config.yaml
dataset: "streak pictures of flow and ridge fields"
head_dim: 48
bias: "all"
dropout: 0.1
projector_hidden: 512
projector_hidden_layers: 2
beta2: 0.99
shampoo_beta: 0.99
eps: 1e-08
adamw_lr_other_params: 0.0029
max_grad_norm: 3.0
max_steps: 3700
epochs: 2.4
final_lr_fraction: 0
Rows from block 3 of a small self-supervised image encoder, named by matrix and row number. Rows with one number within an expert belong to one neuron, the router's apart. Each number is 200 + 30 x the weight over its row's rms, rounded and kept within 0 to 999. All counts start at 0. After the name is the row's rms in percent of the matrix's.
Before each expert's rows are labels from the 100 images, of 14976, where the router gives the expert most weight on average: "colour at peak" is the nearest of a few named colours to the mean colour under the peak. Only what is clearly more common there than usual is listed. The data: streak pictures of flow and ridge fields. In brackets: how many of the 100, against the usual share in percent.
# router: router (model.blocks.3.mlp.router.weight, 16x64, trained with AdamW), inputs 0-31
# up: expert up (model.blocks.3.mlp.up, 16x128x64), inputs 0-31
# down: expert down (model.blocks.3.mlp.down, 16x64x128, transposed), outputs 0-31

# expert 12
colour at peak: white (100 vs 9.1)
router.12,099,217,135,210,185,244,180,169,186,210,217,152,195,239,218,283,159,185,205,198,188,211,162,216,161,201,230,192,160,217,162,242,199
up.0,097,228,201,191,146,177,203,182,209,182,260,197,212,185,180,263,158,174,220,209,136,186,213,218,226,188,200,213,152,192,126,188,186
down.0,084,240,250,181,198,169,251,202,197,239,208,213,202,226,199,203,159,196,215,216,185,228,191,191,206,202,173,163,205,258,195,206,229
up.1,094,183,228,203,217,176,139,160,204,187,202,195,135,247,224,202,176,165,172,198,258,250,251,207,135,227,215,154,242,160,198,262,170
down.1,078,212,211,209,221,110,197,218,167,202,181,181,253,161,173,232,196,181,228,200,148,201,191,251,222,169,224,139,206,205,185,210,201
up.2,107,228,227,168,156,158,217,205,162,219,211,177,133,213,189,206,204,177,194,193,182,163,233,188,194,227,204,220,158,174,184,220,199
down.2,105,151,192,259,175,214,193,236,210,171,219,175,186,188,194,154,193,141,179,206,221,221,182,157,227,213,206,191,173,158,209,211,162
up.3,095,186,178,178,209,204,205,262,171,197,171,254,203,179,222,261,208,241,233,184,201,178,200,200,196,217,256,163,180,224,165,227,146
down.3,086,156,228,155,203,182,223,184,203,205,193,173,153,232,149,177,161,276,192,198,196,220,239,163,215,191,157,180,185,201,169,181,234
up.4,095,202,198,179,163,243,182,225,187,220,213,211,248,202,199,176,190,163,192,208,193,209,128,215,210,253,213,260,220,236,214,161,230
down.4,086,194,185,175,181,185,179,206,209,237,213,223,185,202,145,173,169,226,272,187,217,178,201,199,214,202,153,162,196,211,224,252,195
up.5,108,222,195,190,193,289,192,204,191,203,182,203,240,238,243,143,174,161,192,187,170,197,190,184,134,244,254,180,191,213,157,241,216
down.5,093,157,221,219,209,158,194,186,227,244,226,161,216,227,228,230,201,267,190,178,202,232,200,228,171,220,199,160,205,205,207,163,212
up.6,090,222,246,231,214,189,210,198,176,208,175,200,165,161,218,209,201,163,223,239,133,204,196,233,181,193,218,123,187,171,227,169,157
down.6,087,171,172,211,243,150,178,165,218,247,199,183,255,162,216,198,149,198,251,216,200,224,189,273,175,247,200,242,168,183,204,153,203
up.7,098,152,212,180,188,236,187,186,161,205,247,225,185,227,172,206,229,159,182,192,226,245,226,178,173,193,229,172,200,221,156,230,248
down.7,088,196,239,208,223,168,227,190,154,252,211,190,228,172,209,205,239,227,185,252,180,222,169,218,225,143,177,188,218,204,192,141,196
up.8,073,186,227,183,202,206,198,184,202,173,185,225,191,175,227,203,184,148,178,241,230,208,181,172,266,197,205,209,117,170,175,167,210
down.8,071,194,214,180,156,245,211,225,161,222,176,215,233,161,219,170,213,210,241,220,201,207,172,130,232,237,218,231,238,246,157,181,192
up.9,092,223,208,199,176,183,216,214,185,201,174,215,180,210,215,181,167,175,179,225,227,192,242,158,201,184,201,198,144,146,190,219,222
down.9,082,186,182,201,158,194,155,246,184,185,216,235,149,233,205,191,175,178,193,199,200,206,236,256,168,213,202,220,237,179,215,213,223
up.10,090,182,213,211,155,251,209,214,233,224,241,217,240,198,240,176,190,200,180,207,187,207,206,216,165,180,230,230,192,186,210,221,195
down.10,103,231,184,145,182,242,204,155,200,206,212,159,233,146,236,239,172,213,215,160,237,200,244,204,187,217,219,154,175,191,254,130,195
up.11,110,189,221,185,271,191,162,187,228,249,200,218,196,244,251,236,217,173,207,229,193,203,190,255,259,185,186,225,221,198,215,261,218
down.11,094,154,214,184,146,192,115,259,169,191,156,198,240,179,157,186,178,221,184,169,187,187,194,194,178,244,187,162,269,231,205,172,165
up.12,076,168,222,157,249,259,218,215,198,236,225,208,170,166,173,255,194,164,239,195,187,182,237,172,199,158,177,176,171,192,184,177,245
down.12,085,213,242,201,218,229,237,225,204,240,202,182,202,195,189,226,187,170,214,202,210,229,193,195,172,197,208,256,197,213,232,148,180
up.13,115,205,189,205,228,194,187,214,178,132,227,137,213,254,203,203,227,233,199,200,235,242,229,162,232,190,139,172,208,269,214,213,221
down.13,111,162,166,178,218,218,237,214,214,204,189,212,146,206,242,195,205,205,171,207,194,203,194,186,206,178,212,222,233,213,191,192,208
up.14,086,270,175,251,178,158,204,201,224,173,218,203,193,181,192,259,251,246,187,190,234,181,202,226,212,200,176,188,178,183,198,158,242
down.14,084,170,249,226,163,229,181,218,171,238,215,156,149,236,216,217,221,183,214,236,202,173,215,200,195,184,187,179,149,209,171,189,217
up.15,086,222,214,143,260,186,205,228,217,164,206,207,218,212,220,240,139,203,181,197,264,209,267,213,158,201,185,174,196,202,197,195,186
down.15,089,196,184,197,243,236,231,244,173,219,150,156,205,250,209,164,169,201,218,211,207,218,196,186,237,149,220,220,200,212,188,185,199
up.16,107,252,254,224,229,215,171,183,174,182,174,218,175,141,216,205,195,224,230,167,145,209,189,238,184,252,215,259,217,190,181,173,226
down.16,119,184,168,229,178,194,182,248,254,215,224,196,191,257,185,228,204,218,133,196,229,147,175,261,186,216,187,207,200,222,153,228,214
up.17,078,255,202,193,222,193,203,243,210,225,189,183,229,211,175,178,235,143,156,136,125,204,171,171,235,163,215,244,192,209,193,180,218
down.17,094,176,141,123,189,207,219,189,268,199,209,279,190,227,191,234,187,199,234,188,203,182,218,207,183,212,223,158,195,196,214,242,170
up.18,089,215,192,187,221,225,193,191,188,232,198,256,214,219,247,215,245,189,195,235,195,210,165,216,159,231,249,202,234,250,175,185,176
down.18,100,198,222,230,207,236,156,232,219,222,212,140,205,233,170,257,161,199,260,153,202,159,155,220,193,196,212,169,223,156,200,226,165
up.19,107,213,224,235,101,198,195,165,196,174,220,212,231,165,172,157,160,258,150,153,195,142,185,208,214,214,232,216,178,220,194,161,237
down.19,105,166,185,184,180,210,177,245,259,202,271,245,180,189,202,200,164,179,161,172,199,199,220,214,209,235,168,232,170,159,223,208,191
up.20,082,221,234,144,225,171,185,199,228,211,187,159,212,212,220,216,279,158,212,169,184,199,248,155,205,239,187,182,205,245,167,218,225
down.20,105,262,185,219,192,228,158,218,235,206,188,154,158,179,229,147,188,184,127,198,246,234,221,250,211,187,165,238,242,217,240,193,196
up.21,108,198,150,202,235,200,226,156,132,193,241,184,216,255,171,226,177,197,217,284,216,181,187,183,218,171,252,199,176,182,224,193,185
down.21,095,197,209,237,225,175,220,171,205,207,199,198,212,204,171,184,229,255,226,188,182,210,270,241,220,174,229,217,177,200,166,260,179
up.22,108,262,219,219,114,235,230,153,238,173,143,233,183,200,217,230,261,196,204,223,244,243,184,197,222,210,182,243,197,198,215,199,202
down.22,107,216,192,212,179,169,195,189,194,181,176,253,162,196,206,179,210,186,240,190,212,169,204,206,217,194,204,192,149,175,258,232,228

# expert 10
colour at peak: black (100 vs 10)
router.10,116,184,218,191,203,251,213,232,184,140,176,199,255,217,155,201,216,172,191,199,174,222,157,140,198,135,170,188,178,200,234,237,176
up.0,097,181,207,222,211,169,155,182,187,200,231,237,178,186,185,214,188,208,173,170,159,204,211,257,183,227,218,231,161,173,196,195,234
down.0,113,149,229,168,229,214,236,199,157,197,192,158,204,172,174,199,237,194,180,224,209,204,181,225,189,298,231,150,122,212,158,203,211
up.1,088,181,174,198,253,181,122,220,212,200,215,155,201,153,259,195,209,201,234,179,223,202,193,223,194,164,226,193,188,178,215,200,207
down.1,102,177,253,231,190,203,203,193,181,184,188,202,182,232,191,156,201,208,159,217,218,179,194,240,225,159,192,181,262,213,183,190,233
up.2,092,202,250,220,143,253,203,208,214,209,223,176,182,171,179,170,248,210,211,218,159,217,206,219,221,278,227,281,230,160,201,190,175
down.2,085,215,181,226,199,247,165,204,210,220,220,185,198,229,183,222,217,180,192,187,227,189,221,290,173,238,192,178,189,162,199,114,190
up.3,117,235,178,178,205,265,169,181,228,173,202,200,227,217,140,213,170,143,141,196,182,232,200,199,268,229,214,204,120,172,189,205,207
down.3,098,135,184,204,241,179,141,229,218,220,181,238,176,139,184,213,223,216,220,213,224,208,175,195,169,173,161,184,199,215,184,169,181
up.4,099,173,168,222,170,209,176,255,175,195,228,152,190,239,227,194,152,171,182,181,231,166,218,239,261,183,200,214,172,225,203,123,239
down.4,111,196,244,199,221,194,201,184,227,187,177,149,184,207,242,225,179,208,247,232,150,227,242,229,177,251,212,199,176,168,188,199,254
up.5,097,180,193,216,166,222,207,222,196,170,209,242,224,213,160,208,200,205,275,166,245,222,185,192,161,207,188,211,166,255,184,195,147
down.5,098,181,206,175,135,184,214,231,188,173,240,225,193,197,245,243,179,206,195,206,187,219,213,239,202,173,187,163,206,211,230,240,146
up.6,109,212,253,211,162,206,224,191,213,143,206,246,206,166,209,232,186,157,196,179,238,193,182,169,182,201,153,224,146,210,115,233,195
down.6,113,219,223,247,197,147,225,181,165,196,194,218,149,154,147,203,133,207,227,193,121,191,215,211,203,264,208,212,222,195,177,186,176
up.7,072,181,210,146,257,187,217,201,227,238,230,217,183,146,181,185,212,247,171,207,208,186,251,222,144,232,236,202,206,186,197,206,207
down.7,066,161,191,154,210,179,168,178,163,202,195,276,208,151,230,227,160,168,229,211,221,258,198,205,221,194,231,235,237,175,192,249,239
up.8,083,165,151,219,136,150,193,214,133,257,188,191,219,213,187,273,182,230,234,205,167,221,164,196,213,161,193,198,202,205,190,219,185
down.8,089,171,196,191,159,220,168,206,208,150,237,267,154,146,190,183,199,210,186,211,165,199,283,222,203,183,207,223,192,158,235,257,185
up.9,101,276,226,196,154,191,166,238,184,184,223,218,243,254,180,184,182,215,135,225,188,222,229,156,160,216,202,205,211,200,182,229,218
down.9,083,193,178,260,228,195,187,173,202,179,103,190,254,187,235,204,221,179,174,143,208,209,210,248,221,244,215,195,183,220,221,210,180
up.10,117,235,226,240,248,204,183,201,203,181,183,152,245,172,163,180,201,238,181,197,188,237,151,202,218,217,226,191,159,208,164,232,154
down.10,117,194,148,191,218,152,259,260,211,225,185,188,203,156,240,222,252,177,199,172,190,215,237,208,194,208,138,235,214,205,151,191,202
up.11,087,220,136,193,190,176,184,220,239,162,212,226,226,274,164,152,234,194,189,192,184,202,234,162,189,207,220,183,147,147,233,226,201
down.11,079,213,180,203,215,202,177,188,215,172,196,199,144,159,238,281,239,187,195,172,208,160,189,194,249,195,215,162,218,204,212,188,130
up.12,123,248,151,176,159,188,219,169,211,173,172,181,200,155,182,198,138,127,236,177,231,229,227,134,191,202,182,174,196,140,149,183,221
down.12,116,214,192,222,275,242,169,194,158,232,229,227,167,197,171,306,158,212,219,234,172,212,160,209,240,178,245,146,206,241,167,207,203
up.13,080,165,182,247,131,220,233,182,212,166,191,228,227,199,200,146,220,201,150,213,157,182,215,162,194,147,166,156,189,188,182,195,146
down.13,093,229,226,231,243,222,247,181,162,225,200,188,175,216,130,195,222,210,233,177,240,168,192,176,190,223,213,213,212,201,189,149,234
up.14,103,212,180,180,225,257,181,241,145,171,154,231,213,198,186,198,200,152,221,217,196,197,205,207,205,220,223,186,234,210,156,189,240
down.14,114,234,196,276,212,178,222,217,191,186,253,208,226,202,142,194,164,203,190,227,178,206,245,155,192,209,233,219,191,205,270,196,212
up.15,075,202,203,226,194,193,171,180,117,231,194,227,203,202,243,181,155,208,178,218,209,219,235,207,178,259,193,215,227,201,164,177,229
down.15,085,209,116,193,236,213,164,213,177,157,223,203,192,208,201,230,199,233,187,143,219,235,176,168,201,193,168,152,116,202,259,202,194
up.16,109,167,180,221,225,178,231,215,170,206,232,188,276,220,210,211,152,211,182,251,219,153,198,168,215,229,235,180,195,221,203,207,183
down.16,116,201,197,163,155,164,235,141,201,167,210,230,229,253,234,217,177,186,206,212,155,236,241,196,205,245,191,202,209,159,189,213,218
up.17,109,133,183,163,227,164,206,205,172,255,221,204,201,182,215,239,182,219,210,178,235,202,188,185,246,218,187,234,185,214,201,243,247
down.17,101,221,266,150,198,209,205,163,253,219,199,209,245,216,192,196,183,192,218,196,226,245,186,153,218,198,183,174,244,179,208,255,186
up.18,141,286,225,220,214,176,181,254,175,230,233,215,208,195,155,154,232,208,151,179,177,262,179,214,191,195,213,220,196,225,206,194,167
down.18,112,223,193,161,216,225,199,168,200,209,163,240,209,217,211,210,124,177,161,188,244,205,205,244,209,221,146,229,186,212,201,235,174
up.19,094,179,241,260,164,211,241,201,219,224,184,234,217,178,188,173,214,203,186,214,177,188,195,226,169,187,155,136,245,182,201,224,221
down.19,086,208,256,175,127,227,211,220,207,192,140,137,276,196,236,224,218,248,170,208,212,171,238,183,252,183,234,194,207,206,166,226,195
up.20,090,213,222,249,220,206,180,150,248,153,230,178,220,220,211,265,239,224,218,178,198,207,213,256,223,224,214,206,164,235,247,261,202
down.20,096,141,149,198,166,191,165,168,155,235,193,206,175,201,188,228,252,204,168,222,170,179,210,230,208,237,183,202,246,196,227,191,188
up.21,105,181,150,179,182,187,249,234,166,194,262,236,214,154,219,189,243,211,185,179,220,231,240,202,158,201,174,181,209,149,195,174,170
down.21,102,208,198,234,204,191,214,227,132,201,188,176,176,171,215,197,223,203,210,217,155,165,215,236,285,221,212,205,207,238,190,191,183
up.22,092,267,180,171,241,188,232,197,198,159,237,238,184,161,169,238,183,169,187,230,169,176,189,212,269,246,152,183,207,208,161,174,253
down.22,101,184,258,247,259,191,179,228,162,198,197,233,241,232,244,215,214,222,224,187,210,185,219,197,192,190,194,189,256,179,209,233,176

# expert 4
colour at peak: white (51 vs 9.1)
router.4,101,158,177,207,216,178,178,245,241,198,210,202,157,180,192,176,253,210,190,263,161,196,172,238,213,200,203,149,193,216,247,176,141
up.0,118,250,177,186,216,229,215,224,223,230,220,201,197,234,171,206,121,242,226,192,240,208,224,206,218,181,201,154,208,185,189,195,168
down.0,119,208,178,188,251,182,208,226,221,190,201,190,171,199,234,197,224,129,167,195,183,141,158,227,157,210,199,204,151,191,167,244,224
up.1,088,239,159,133,196,272,161,197,196,179,169,175,208,178,214,227,209,206,196,177,227,227,196,246,181,245,241,217,224,204,231,268,184
down.1,089,210,204,166,176,173,249,195,219,191,204,215,203,229,179,181,209,177,222,221,185,176,228,180,157,248,185,207,214,204,138,165,194
up.2,102,243,167,244,207,235,212,174,191,193,229,190,187,179,222,231,169,212,229,234,169,215,219,203,135,176,221,197,212,181,227,170,182
down.2,097,217,238,235,184,146,186,169,203,176,190,159,210,209,232,180,202,227,163,163,233,201,245,213,168,215,221,202,181,176,229,171,210
up.3,102,173,147,180,201,220,167,229,205,193,189,232,136,180,208,202,210,242,206,162,272,184,165,199,196,223,195,196,197,149,222,236,230
down.3,099,197,182,206,206,230,192,218,234,213,206,193,198,181,207,158,230,156,145,223,221,178,230,215,184,301,204,252,173,184,235,165,165
up.4,125,192,187,211,162,167,216,208,159,216,256,238,162,214,179,201,228,197,220,179,187,243,193,211,195,179,203,178,229,222,181,235,154
down.4,114,183,139,196,226,192,248,166,252,179,214,249,186,192,215,188,188,223,200,152,217,185,230,199,163,254,164,199,200,177,170,240,254
up.5,095,210,235,167,203,215,208,217,215,194,210,197,148,187,194,238,172,205,198,229,207,200,228,206,204,239,185,150,143,176,218,163,221
down.5,098,198,204,206,132,173,230,219,219,213,203,255,181,193,201,193,170,215,262,243,178,231,167,178,194,183,253,220,163,261,188,182,123
up.6,100,230,258,218,201,249,179,254,240,205,208,151,213,159,181,247,209,192,204,223,208,198,223,214,217,239,131,179,229,222,231,211,156
down.6,124,193,257,207,245,197,165,189,205,202,191,261,162,215,200,152,153,194,189,215,236,218,190,247,196,156,190,204,224,235,185,181,174
up.7,096,230,151,195,180,139,181,226,216,166,137,230,203,232,231,203,250,190,227,197,201,184,164,233,189,221,221,172,306,186,186,243,245
down.7,102,206,151,217,197,193,159,183,221,145,211,184,229,191,146,150,181,176,186,162,201,228,222,162,201,196,156,196,214,205,225,186,186
up.8,115,207,176,203,85,195,161,187,196,250,179,221,203,222,219,196,218,195,151,189,191,255,168,241,185,234,236,173,243,206,143,163,217
down.8,114,185,197,194,200,180,204,189,199,171,225,215,183,176,231,255,164,216,199,167,221,182,210,155,210,216,176,198,212,170,295,231,228
up.9,120,187,208,200,146,201,145,207,164,264,207,240,178,229,222,158,173,231,166,193,205,172,203,155,188,207,211,248,220,168,188,223,181
down.9,097,176,181,160,201,200,187,177,189,235,205,162,166,201,231,213,143,204,224,175,224,175,240,258,190,167,210,228,248,166,191,258,203
up.10,074,220,173,188,235,202,217,211,159,218,179,253,232,235,165,197,205,197,243,256,180,241,217,179,225,219,232,197,236,226,230,196,230
down.10,083,213,203,189,211,225,186,214,127,192,203,200,278,177,214,243,157,204,175,198,207,175,215,162,202,158,160,231,220,211,205,192,237
up.11,059,222,135,201,187,173,162,237,194,160,183,232,233,184,200,236,205,212,202,214,210,242,220,215,156,205,191,207,198,156,161,182,209
down.11,065,143,236,186,242,195,235,224,198,204,175,220,159,207,231,211,151,215,239,191,150,210,186,172,193,211,238,203,234,186,234,185,212
up.12,097,193,213,212,217,171,218,205,197,183,236,171,202,162,198,203,192,164,203,192,283,154,180,261,158,211,203,225,166,141,217,226,233
down.12,101,191,163,220,245,174,179,199,185,206,169,203,237,210,172,214,187,183,162,168,112,268,237,178,186,208,273,207,201,198,246,203,167
up.13,101,231,211,181,246,177,205,134,184,192,176,202,176,135,183,162,192,228,213,207,174,175,225,190,184,246,189,182,249,198,170,208,272
down.13,107,200,135,228,193,205,221,179,204,221,225,185,194,189,232,217,214,182,207,171,186,238,194,216,191,151,209,184,197,189,219,166,213
up.14,119,179,222,228,206,166,173,212,197,257,207,239,230,155,218,227,199,200,165,233,191,196,227,234,187,240,186,205,177,204,192,214,152
down.14,116,208,188,178,181,251,215,156,233,203,187,168,248,251,150,222,223,220,194,172,241,203,188,246,245,220,175,211,233,234,202,193,267
up.15,092,130,172,210,203,177,261,205,141,180,195,197,221,234,191,167,136,269,222,180,196,223,203,202,161,206,183,175,209,166,224,219,211
down.15,094,234,216,183,247,190,253,208,232,220,238,190,261,200,263,216,249,183,243,240,243,176,180,203,243,180,155,182,164,160,142,156,170
up.16,096,196,226,188,178,194,202,184,225,171,244,196,156,217,192,263,169,259,258,246,237,188,235,190,213,216,229,230,180,241,191,162,264
down.16,103,201,168,170,175,216,242,220,225,183,197,179,200,248,187,180,237,162,244,193,140,254,191,200,156,161,130,167,185,223,197,187,173
up.17,103,182,252,161,182,219,157,234,181,209,156,193,166,205,184,140,181,151,218,203,234,209,249,169,185,184,224,237,168,200,238,192,237
down.17,099,167,182,200,193,175,194,216,196,237,175,200,190,281,251,232,167,189,301,222,180,169,192,185,215,215,222,178,192,185,175,152,168
up.18,081,175,201,180,259,202,157,197,234,192,200,167,212,237,179,202,179,226,195,253,233,183,238,151,223,190,216,205,212,223,218,232,213
down.18,079,199,194,242,217,197,193,184,175,262,172,234,264,168,232,200,179,171,220,219,215,196,232,141,216,212,209,224,178,214,181,176,159
up.19,089,170,179,245,187,216,210,221,254,254,224,234,209,200,196,205,127,237,185,234,229,163,149,186,236,199,210,225,208,239,154,242,196
down.19,072,168,209,187,215,164,238,191,178,182,218,209,226,235,214,181,165,185,238,206,283,207,186,203,200,178,168,196,246,196,188,218,233
up.20,110,208,197,179,129,274,182,137,188,183,186,185,185,241,177,183,225,152,216,194,277,178,231,252,199,252,164,223,223,159,198,226,194
down.20,110,227,232,155,161,165,226,191,193,185,224,217,186,248,212,176,185,117,200,213,254,204,193,215,148,297,220,181,204,162,204,288,191
up.21,118,185,230,192,249,209,205,156,197,199,174,199,175,250,154,233,98,237,136,189,153,202,180,199,201,176,211,185,215,166,189,197,195
down.21,113,184,272,225,184,222,149,157,231,181,158,198,254,242,257,194,186,191,182,210,226,181,229,194,199,195,212,190,232,175,189,194,163
up.22,095,195,256,218,180,168,198,160,183,250,214,199,211,167,215,223,217,200,177,209,243,225,247,152,182,200,229,224,213,238,262,202,170
down.22,098,193,204,186,165,284,177,195,242,157,219,263,234,205,187,195,205,233,226,116,173,212,188,199,153,209,190,256,191,202,216,177,229

# expert 14
colour at peak: white (66 vs 9.1)
router.14,101,193,152,234,245,140,261,178,246,230,217,213,181,206,232,184,182,206,192,176,220,186,199,237,189,214,211,166,199,215,145,219,218
up.0,091,257,240,214,244,195,192,229,224,184,176,258,224,243,194,273,158,216,170,228,225,179,166,236,242,182,252,219,245,189,147,181,203
down.0,095,214,165,195,176,241,190,160,210,206,202,188,262,244,218,203,174,173,206,221,228,215,152,239,198,234,189,181,205,137,199,182,194
up.1,099,215,186,174,187,179,223,186,187,130,178,205,267,193,158,207,159,268,136,179,254,164,197,166,205,188,193,196,213,195,192,256,209
down.1,088,189,243,230,186,198,171,217,196,196,205,141,171,244,210,225,190,154,214,148,239,182,230,202,259,166,192,190,213,194,228,123,217
up.2,098,223,185,169,180,284,217,204,198,231,168,207,173,214,217,222,164,197,174,198,230,227,206,159,281,184,191,166,203,168,183,209,209
down.2,099,184,209,183,221,214,197,222,231,174,185,173,165,192,235,195,231,235,221,244,193,202,241,239,186,215,235,162,226,241,190,146,202
up.3,091,257,244,166,188,220,220,205,196,207,199,211,221,177,184,255,213,223,224,225,172,170,157,202,242,214,206,232,188,278,193,255,209
down.3,084,235,204,228,219,195,257,247,218,252,187,230,154,188,202,181,162,243,158,178,188,220,172,140,155,238,161,211,232,204,237,202,217
up.4,084,195,227,204,217,243,241,195,201,240,198,175,175,200,223,205,208,185,170,208,283,187,187,184,200,205,174,208,216,185,202,173,239
down.4,094,228,182,212,152,247,231,188,234,202,246,216,180,228,192,177,241,132,248,235,186,221,239,202,195,139,210,235,203,271,190,211,183
up.5,100,234,241,228,208,203,178,205,240,174,177,182,137,214,196,167,247,203,216,239,213,221,194,178,248,251,177,199,198,223,163,260,145
down.5,088,212,217,222,217,205,159,162,245,165,187,172,248,183,194,190,202,170,206,182,224,216,228,252,198,211,136,195,228,245,246,218,177
up.6,102,215,205,206,178,205,212,162,197,181,145,219,171,201,209,239,166,207,177,178,126,192,205,271,225,229,208,248,157,128,191,160,225
down.6,102,213,174,198,152,178,211,207,255,240,251,245,160,244,195,181,128,176,193,190,223,208,205,230,201,227,188,215,200,241,187,182,203
up.7,103,154,189,220,203,153,178,176,177,196,200,244,159,219,232,202,181,185,202,196,121,214,133,230,217,223,174,190,197,194,227,228,216
down.7,097,190,235,185,246,211,213,185,198,243,175,197,193,217,167,242,206,210,197,188,181,225,188,202,231,198,199,178,170,197,201,189,129
up.8,091,175,199,175,197,204,164,194,150,194,215,163,188,111,173,214,162,218,195,156,237,166,247,194,168,217,161,235,216,235,202,206,229
down.8,088,184,189,185,234,229,239,253,188,165,196,207,180,215,165,239,221,191,172,233,227,185,208,209,197,160,219,253,142,225,155,217,215
up.9,082,165,209,213,198,170,165,231,237,190,243,185,210,197,140,229,231,223,207,191,224,202,170,186,201,193,228,211,193,172,161,132,200
down.9,097,167,181,202,234,163,210,201,245,135,175,209,206,200,234,193,146,226,182,176,218,183,213,253,194,208,135,185,194,183,217,248,208
up.10,112,203,232,187,209,163,188,188,179,165,203,217,201,251,197,224,178,164,187,223,148,228,200,232,196,171,193,171,229,211,152,228,186
down.10,121,177,205,220,216,214,189,176,260,236,208,178,215,229,177,162,179,238,140,224,223,163,150,148,177,206,238,203,227,181,214,171,194
up.11,106,191,192,233,200,207,135,202,264,242,204,218,228,248,202,223,197,214,219,153,226,191,243,225,191,258,178,224,210,179,194,209,212
down.11,103,186,188,238,203,113,207,199,207,198,183,213,203,164,280,204,219,210,159,204,206,166,162,153,183,190,185,154,184,194,201,191,224
up.12,089,265,173,196,198,148,229,142,197,192,203,221,187,214,198,187,166,212,223,241,171,177,221,145,187,173,175,254,146,208,188,224,156
down.12,088,180,226,191,161,191,207,206,181,229,215,188,223,149,175,209,167,192,230,168,187,250,186,171,142,222,179,228,226,172,195,185,216
up.13,123,224,198,195,190,211,235,211,247,239,148,248,173,151,242,183,228,222,201,186,192,167,195,210,209,197,248,163,197,232,182,188,148
down.13,109,212,189,209,196,153,182,216,195,203,189,190,141,201,145,168,143,126,214,218,206,226,163,261,208,199,186,183,205,181,196,221,222
up.14,091,216,205,255,264,183,251,186,204,248,215,216,214,180,200,151,215,169,267,212,215,245,178,212,260,160,190,169,225,195,215,271,159
down.14,096,199,172,184,197,251,214,171,194,125,183,215,178,179,194,236,190,145,210,258,222,150,201,235,167,209,230,222,195,177,201,168,215
up.15,122,202,175,219,138,173,226,204,257,241,160,206,198,174,203,207,224,162,251,172,209,175,177,221,180,207,243,176,173,215,179,223,195
down.15,125,202,213,184,146,212,182,193,180,167,173,154,192,182,198,200,156,130,179,255,170,191,168,186,229,246,201,130,193,176,207,168,266
up.16,073,160,163,231,192,194,172,226,177,223,203,175,188,206,188,188,206,247,174,215,192,169,180,231,179,210,190,195,184,158,177,141,275
down.16,088,152,183,201,215,156,227,196,196,159,186,202,176,215,264,257,210,197,158,250,214,213,190,252,211,215,169,253,186,203,226,139,203
up.17,115,179,204,178,263,229,190,206,190,217,223,156,115,129,186,203,168,238,253,212,205,228,190,165,211,194,264,235,170,223,218,193,179
down.17,110,211,207,189,231,218,199,193,225,154,212,220,148,199,206,137,189,231,227,240,204,245,227,253,139,209,280,208,233,208,196,240,172
up.18,100,172,148,223,204,190,199,211,248,195,186,197,169,241,206,228,155,183,261,231,174,193,257,259,179,164,184,195,215,203,173,168,208
down.18,110,227,162,169,224,211,187,249,187,197,173,174,175,220,202,184,237,275,193,239,255,166,163,183,193,179,231,206,210,182,190,158,244
up.19,100,224,158,231,270,210,212,198,190,220,203,204,197,198,206,185,201,208,237,187,191,239,219,193,178,206,227,211,206,171,264,181,158
down.19,095,223,205,174,233,211,204,255,219,191,208,169,218,224,212,190,183,249,206,172,201,177,156,226,230,184,240,242,245,165,170,132,224
up.20,090,186,159,241,236,212,180,171,174,221,189,246,187,212,201,202,172,139,209,209,222,167,206,212,197,171,149,131,205,239,181,161,190
down.20,090,235,200,189,233,148,164,246,208,163,209,182,232,186,197,199,217,180,169,237,224,192,201,280,214,208,184,242,148,161,197,133,179
up.21,117,225,186,202,195,209,207,163,209,206,237,167,127,172,172,266,229,217,177,218,257,206,239,241,202,199,218,190,161,212,235,227,154
down.21,108,238,225,214,181,207,206,240,227,265,192,203,172,199,238,192,192,225,226,246,206,216,227,184,209,186,199,180,143,221,249,257,221
up.22,120,160,152,181,249,224,163,180,236,215,223,187,247,191,196,187,233,182,187,246,261,187,162,181,190,195,187,264,260,189,181,194,213
down.22,101,209,171,164,142,194,217,229,228,179,214,187,171,195,218,199,219,162,227,211,194,174,168,195,232,203,256,208,180,224,203,176,209